{
  "encoder_norm": "batchnorm",
  "encoder_growth_rate": 16,
  "optimizer": "soap",
  "epochs": 10.1
}
Rows from block 10 of the image encoder of a small contrastive image-text model, named by matrix and row number. Rows with one number belong to one channel. Each number is 500 + 50 x the weight over its row's rms, rounded and kept within 0 to 999. All counts start at 0. Numbers have three digits each.
After each channel's rows are labels from the 100 images, of 14976, where the channel reaches its highest value: "lies over" is the class under the peak. Only what is clearly more common there than usual is listed. The data: drawn branching plants. In brackets: how many of the 100, against the usual share in percent.
# conv1: bottleneck pointwise conv (encoder.blocks.11.conv1.weight, 64x160x1x1), inputs 0-159
# conv2: growth 3x3 conv (encoder.blocks.11.conv2.weight, 16x64x3x3, transposed, each kernel summed), outputs 0-15

conv1.5:493648441532505505440522552582483469479499505507545434479521481556476538455477416437377470503504455522398513511440521499482513534461492464553536495649517495555543491513424513496446525531530445554525471462445499613501516464439417489380532509420451511446497529511495477481483510455490542434434517561483523488486519494495530580505449461577599520528523591373521512551522504507424574536464489519557526575416504527567501517428480512435380553480535471481510594610532520553450502507572404
conv2.5:548550570408537535553488524421562493514561501541
lies over: wood (46 vs 7.5)

conv1.31:456589529368465499430466466498486534464470483506500428461487462503490468545529509455443501532541563398557474469571482481459523573481458438480451524535526557443504500501542487427464466462404543517454559519515534506476582497441476530415585533522456459508524538387551512507545560480534516559482502437438443499531420462497475473457475569455485487509524585534529541442464413576421431505466442597418440476454517538541499480511449526547500543403676427548556453508472481445460414457408392
conv2.31:473450510433478521596460540525414511410493450508
lies over: foliage (83 vs 8.8)

conv1.19:481442471531542499458618531507476493500470459477510497467516549546500649523470493453403514523504529507458516559585536525530517544518505547498478516488567497543515574446504571588654626400531548498575485455545494578466536567516475476476517503468394534576440463489520483524550496473553437438528557594528512496477475567467548539546494467608484471372524529510450542484499546441540497425545558538425444536524523496467359512507496424434599485464426450487494443479449484567574474502528510
conv2.19:488524550482464468513395456474379520563523483480
lies over: foliage (89 vs 8.8)

conv1.23:474447387505518459408439512484454528475570499454552491523505462426485497536503471469559475421492549453579502484482419558530582498555486535486528508440568532560499470497477536567505558505491488441464506498531479437465543475530512576379418408464491504524467499423554494543568437507481548528577530549532406532511514511553582561508577490467465491473588456447529538503338594483528472437445379574540449432544575519431505497604524477470508444529513453530634466471494548593491471439502526
conv2.23:455454539455553424560493445526526440418518551451
lies over: foliage (29 vs 8.8)

conv1.12:524511584568514497496468553518514496412548486452557489563482454484416508402574459553438576441514461595467463475424546428494479479479473504471469487494471487485443497525514468544591527451631464506469471593528501472455478459499559526450432425442473455441433495535526535499534540463492561429498521427461492522556575537486556478516455507582487555447454501482480590542536447406507466419540542499595386415448481388488503555580456483578466409427586501529516414538536545513503500588588520
conv2.12:559500527529565540446556417588541513439457496466
lies over: foliage (28 vs 8.8)

conv1.50:405458461514537493504437565566469481546531512547512507475496493530425449517459494515555488526542450524564474607489522482465473493482481483479451553446431459552489491485607520476450523490493470466431521480479481551482498496497508513519506476549511521433477445369443596538563488460425476441529437446480476510492413400495576484523488461446521468543556552595541509506445444366579457432428489430415521621496440470484566525505471419543434403508524407448593374421510469398469466496512428
conv2.50:505399427511382526496477473419501509493508459497
lies over: wood (88 vs 7.5)

conv1.42:451485510497599495484445532488465517532508486491449573433498471541484452515603554545471488439542477460521483499485526519539450483667546459517579559489564560491476519419615542444432476393457514472501532516468475396552631567582542550444472504567577549516473535443535466447491456512467433474477476473435503482430403465570545485441537495421537440423486537533529489462497561624430434439484456484463500423477445448480455506457436467568489501497501381478447535515548508438490484460488421
conv2.42:493416540474456466548472511486571540498529373519
lies over: wood (98 vs 7.5)

conv1.6:504502461462461477530428476486522502544529440492552547446436484523468498482499458574577426475510516451452478470585482494463481522465509524487562586544464493454505501474542566444516524455489544509444555503484519576480484575455500461375572518462456430507510411404537433511490509500477581431515580513458602437566512472511425496562591457587567524441524446546589583404535470497632508550530477460392443455493520447523522515587406492598468479520515476563424513512502395520512638533486486
conv2.6:601509469493457586444519551527518479445564437532
lies over: foliage (45 vs 8.8); wood (33 vs 7.5)

conv1.16:395423499481617548450483513550453433493417454514426584507552510513490592433472551484492503525585503514578545504602445499623496491426486458544516482522473473537570547427498523599553504439494457551489511509543539488447493490441504516499473526455508515474532478485534531495532519464569489465493434433438495526613534422529505547427476657480529503510489461474458455344529538538520514498512532453590520584532510521491556462497519380460485455553360458573476493441510507478538419549464531
conv2.16:481451456415518511466542584500396464482511560461
lies over: foliage (51 vs 8.8)

conv1.48:466487450483465526450537563450461510568422537536499613529447490514615411465456394520547472451470460497495527413505528543545424465502462484464539562453485418548535507498520525457426502576446564516512475450464537496486486448418459514563475448510485483512483557586522497496554496523565450504543553529573369482493579568487501435469623596534587482432562457479405479533481505477424429576442463548458475492573531544508518510433476507459496486499475497560544486404538519353625485497525524
conv2.48:448464446485472551547460442535493525460518611421
lies over: wood (79 vs 7.5)

conv1.27:507529577527477446477465492522535498458554472501533588485495540476567424657481501550540442522508591496503524523497453520482477600488486501514447622552450408553583444514425556522454564533478471500547476466506490599539551639496548543484464507516492508521546519468541474469503456507455433438550521530459533465505520410526391527566458486524533540520603411411554405474587398488515464475583527516501465451459470457518538394506430424542490510503532454633448443499521475535549515512557522
conv2.27:483535520445470529501462514510365470457556415514
lies over: foliage (74 vs 8.8)

conv1.59:425536464497429485483483271517499487438567534469539520566507521521484545518489498498575466535565512449482523540503439432504510587571426545470482534489567502485550481474406473487572593512530457515469464470575538406498518499520555467504512563431505565445458555554481536553519509527489553432521509415549508544532507394456499493538519461442514486555530499494527469485512464501523549459566469519397415541511471594527510534557380600492580457459458523639483430498515384491571535484503471
conv2.59:550495486507452604531527431521448395465507506544
lies over: foliage (65 vs 8.8)

conv1.18:440441514434462530579496501494561447501506444515515492516530456541510493502477479550562493462452483501524463457498532509445482524483517423512493543566495457456450442501530539552494450448517621465506435513479512588549577482460489515440528592542451544473508491477506436449476528505473620433395430467496510370529511494423419455608577537473555488416633540417471498599587479491606487478461509418485512548432546486484576502468463587504483555508491473478491602498487431498513576645480581
conv2.18:512491511475493510539595415518490468526570486382
lies over: wood (65 vs 7.5)

conv1.57:487505453505537544486471454531523470503515465465476548517486522545485493433453509467632594576442415615456470390508473517522491524540527534488463506475468463525445440477495514441487495533465549479494460535499519430573619514471587528522528565486469524574479454460504482406485484515625555516456359482430474470480444474404525642549447469511587445523407460486510474427533552484568567533531573508485519441534476505538510448449419467465531632551389462482485515552497505425420521473530494
conv2.57:469580523517470391449597440501537465524498489501
lies over: wood (85 vs 7.5)

conv1.51:503472503485493390569487534523502435387488513488526585442534516549510501586509471479412639502548505421487537424526586516454516474467567508501443512395527488459492564478482537519528524516514489463522454518517489467468531480528499412471541566530531523517486440607500459467454459523430500585443507523501534517566553518421486527589560429551521447372589580496539507505431477517455580502441515606513542445503470522483547511447493474426468464461490527555643551518518647521428420513562457
conv2.51:479454521453441460558482498418417497481573418501
lies over: foliage (75 vs 8.8)

conv1.25:508489386416446464493497477570511570386548433429428511554496367465522536602573639570470541517490487486475536516488526473459515564500475543469439540480512610544494454504547518463471556479528484586455592483503473479476592515546514490475516428498521504528480517477510518460470531543518434506539566463493534513552495496528430468415463393504488482453452465451584448553411480430494418476466427508457522584494413497496654429521468487546544554449585505466502443526420509486469531502543581
conv2.25:438486489451488440489537458558551395442479461564
lies over: foliage (85 vs 8.8)

conv1.14:524546515376528485580476489527487502493510492385495498476600441505453531471520511495466458456549550494447430511560486546547497509522552481518445496470437443526505473536489553415494424446477508444418424504485503556387515537533554465497567509475416537531470420396546437548548541470516482538489471387473474474494572425518454603517559482561519463478499483439515582506490475488568417451506417464452486516476421372526421501584489492520572565421614482523512414612447465472550423553521529
conv2.14:514542527519490448436467476566485482433477537369
lies over: foliage (64 vs 8.8)

conv1.32:427521459461557473548511603515480526493432399525606594418500403473541489598432520503527541494491540432442494494537466503475492603543558459484485443456534418489618452478540606466448446535481437500496556549475483431516556544475514434476474457420565556488534476473526487479533417498444489457485521422492480588595494538433436492529495581464520533496504382480483468498561507464552482576413498478579486510488560489432582501413553477434543472511614518578533438493537508503494508479495610
conv2.32:487489477506496458465476501495444486370463598434
lies over: foliage (75 vs 8.8)

conv1.8:558457529468519511516534439555496401491594543472460483456559458540533490537498565455537536468490517609571464503456526431455541512457481509450506418489521454457515575496503567547608531455496460409466512533577514497453488544549554456537489511446545534481499563531481463491490527441412482510527486535534478506540460382477570430558475464467568489496442515459511503510434507506458494506535478452564469515525553515567372481629545438524493370529490612587556528401528420450374582487460609
conv2.8:455472534524606485523491560513495439418469411492
lies over: foliage (40 vs 8.8)

conv1.30:613485467454517491509520532492512585472537494477476471581469499480450417496551432497498605464562489479497540467479528546475539512520509463428449430521511492588486482472509501471394463498514459586383499522582550458521387507614459535498614452474418483462478492511485429533478518471486491468377424559468496523419533513490437517502513473527573521483488590497519517570417487558483478417607531516481547558497517506535569427473552559488443484485589472506384615551488505648514524528526559
conv2.30:512474591422482477491587488590471548528472450528
lies over: foliage (25 vs 8.8)

conv1.9:407574471537493559454524581469449434466500543442498545540512546580485540490452469455487472507535482474488506509524554573416551484582536570470404473461495553557495498476525397563554570452516510553486436478467579434522512469471477500387568528473502542581462526439447650543444438470534605492718514513500443519565473463540585429476573508459446514514489466542536520526542534496448518535519458565561511497487453504535492434598420436503517539437442479477489487495531490478512534487429551
conv2.9:532524454429520488571407464499588470552495446460
lies over: wood (92 vs 7.5)

conv1.53:462509376480541422566448486493540522483505530483465457554482478528469646456515573489565546471516508568506510483570462504567550456502487553611534485501523513502479550459497520512486545525488477469447441518561534550516446452540474522468408552490486478474444508495511489516517457533511536500440569502574464488456573445619521506320508478518440448383412547468436506475562506529446467540492518461441548531469575557517578457603446540531573513464548483509522488525498623443658431514577473
conv2.53:509427603512500479510413526574514523460465573525
lies over: foliage (83 vs 8.8)

conv1.52:490444522466460461564551528508497525513518517444583452576541486508464502441513507485496486539463439468568461500518496491515512458575530498479429548413506517489480458597544424511502528372535443460478508494460464542616481523551544437484456462451496564504447490479548553569587528493484501521600425495588435523607541437429433455543513581422446472544495342488507487567465494456522456410498496453557386386482502457454485418549535564426500457442514491521503498523557521579507498357458485
conv2.52:528466393530501489528468442481596500411486476546
lies over: wood (41 vs 7.5)

conv1.62:468489517549466523519499416526563529565411452514512488464474485476501493538545452554605505536511486545524566512486524552539457457611418552497480509432508542412527440644506526480481500556504486524528439482518556404527537521461510512479457454519435438521505468483500474534463505528545552557516550527632401538609493599503589547464369482560545508526440455462499540517436574492493529461562506516538463549459495478548421403433435457399584529404480529481533539573536555449452391457535504
conv2.62:462475498467545437498495477361449467511469579490
lies over: foliage (26 vs 8.8)

conv1.13:411442482471549520513470563513502551479428509472525498518558539440499491429492477516450572445478473435449526527453438526573570431466508452462389519541487551530515565501540409550437445460494569488552516518557510466539496490495519558505492584533529484527465515414538532490459514457522518496516471455544551514558450598560424560514541583579520593513462451501446357585544497500458519487437460494616522598486514537474520560434451632423438500497558430537508473550616434430553529420448441
conv2.13:493482422508479485496428520489436381457426507462
lies over: foliage (82 vs 8.8)

conv1.37:488543620460410533495443494488513547486505455456457597551424463531476504483573553514375431543579538418463533557502436459549493458502501508540528600458455473519415618560562428520436450491518508559531582518534482539444495463522449422526584546527530452461488422509583455478512513506510489495481542428496446542456568488560441417460550532540455517507455513564483545580511454582484541561442490477514511457396560537523512561571497513497563533581595524603536440525467471472488529386520559
conv2.37:570497448520464566491452574373470486501522528511
lies over: foliage (49 vs 8.8); wood (47 vs 7.5)

conv1.1:500570463493469512500417509467517466512433441471399557584456471521520476554563489442466470468572505456493559469466485526504497526495524578423600558492442469486555518452448583505471561518470491550489542549481427494512576517567523524383457478483481511500450482461505534571522516514544571597393408490524494386546580549520599477477500413541484462487436561488522584561535469586445506457462499579484693507545561470504524526386463444534526500423490441486491605542530500552537500507501497
conv2.1:560473555565514506540543569578443448540505557556
lies over: foliage (88 vs 8.8)

conv1.26:523512443488461471461490482522461484464601462471491524612554533436551527482479496427403574584524498585549474465540559460444467527425427514518420485492435573523586536401543498507554464523457530482483454582464500437528478540491406471441570515480419575456494413516523440458480602467558521534385514507443533484460521489526517584553529426610521469386462537482444466475471393530518414403573419424500501458425496464551514498538463463536479563466450518491582526517533456543508466469536515
conv2.26:510543556522510482385454495537427516465455451422
lies over: foliage (79 vs 8.8)

conv1.22:488525515524552457417477518479512552536522497458412593500448587600531541487533455456513415370538457459523574534445477502435531487552555499456579551457503480542468570522479427486510471462518467501487578505470521448512524509512529489608457486525494538474524537509480461487535452446575488476430448457458527457507492475467571563460528545442587493472515461535553434551460483530577537374471435493546464573467565495584465412431477493548471489507569714411511449467544601465520486464569538
conv2.22:495497538488547560565437565444495486504479627511
lies over: foliage (48 vs 8.8)

conv1.46:528578448477476439379431495534551557474588499449468498442475536434522426602567456478512535461551509498451543516482453534520497578458445502472453455387452556493509498393538479491503376530476470544427507503516502532501460438519476532552517493504493522529469503498529531518491534536458503526437418475483512516579538552448538432407514605442500560470617526478516439466503442489404477525470457589522519517659493567455550478371489530394467446561473491513574443550452469442501520400514481
conv2.46:485541421533465466588481542562436482493400499507
lies over: wood (27 vs 7.5)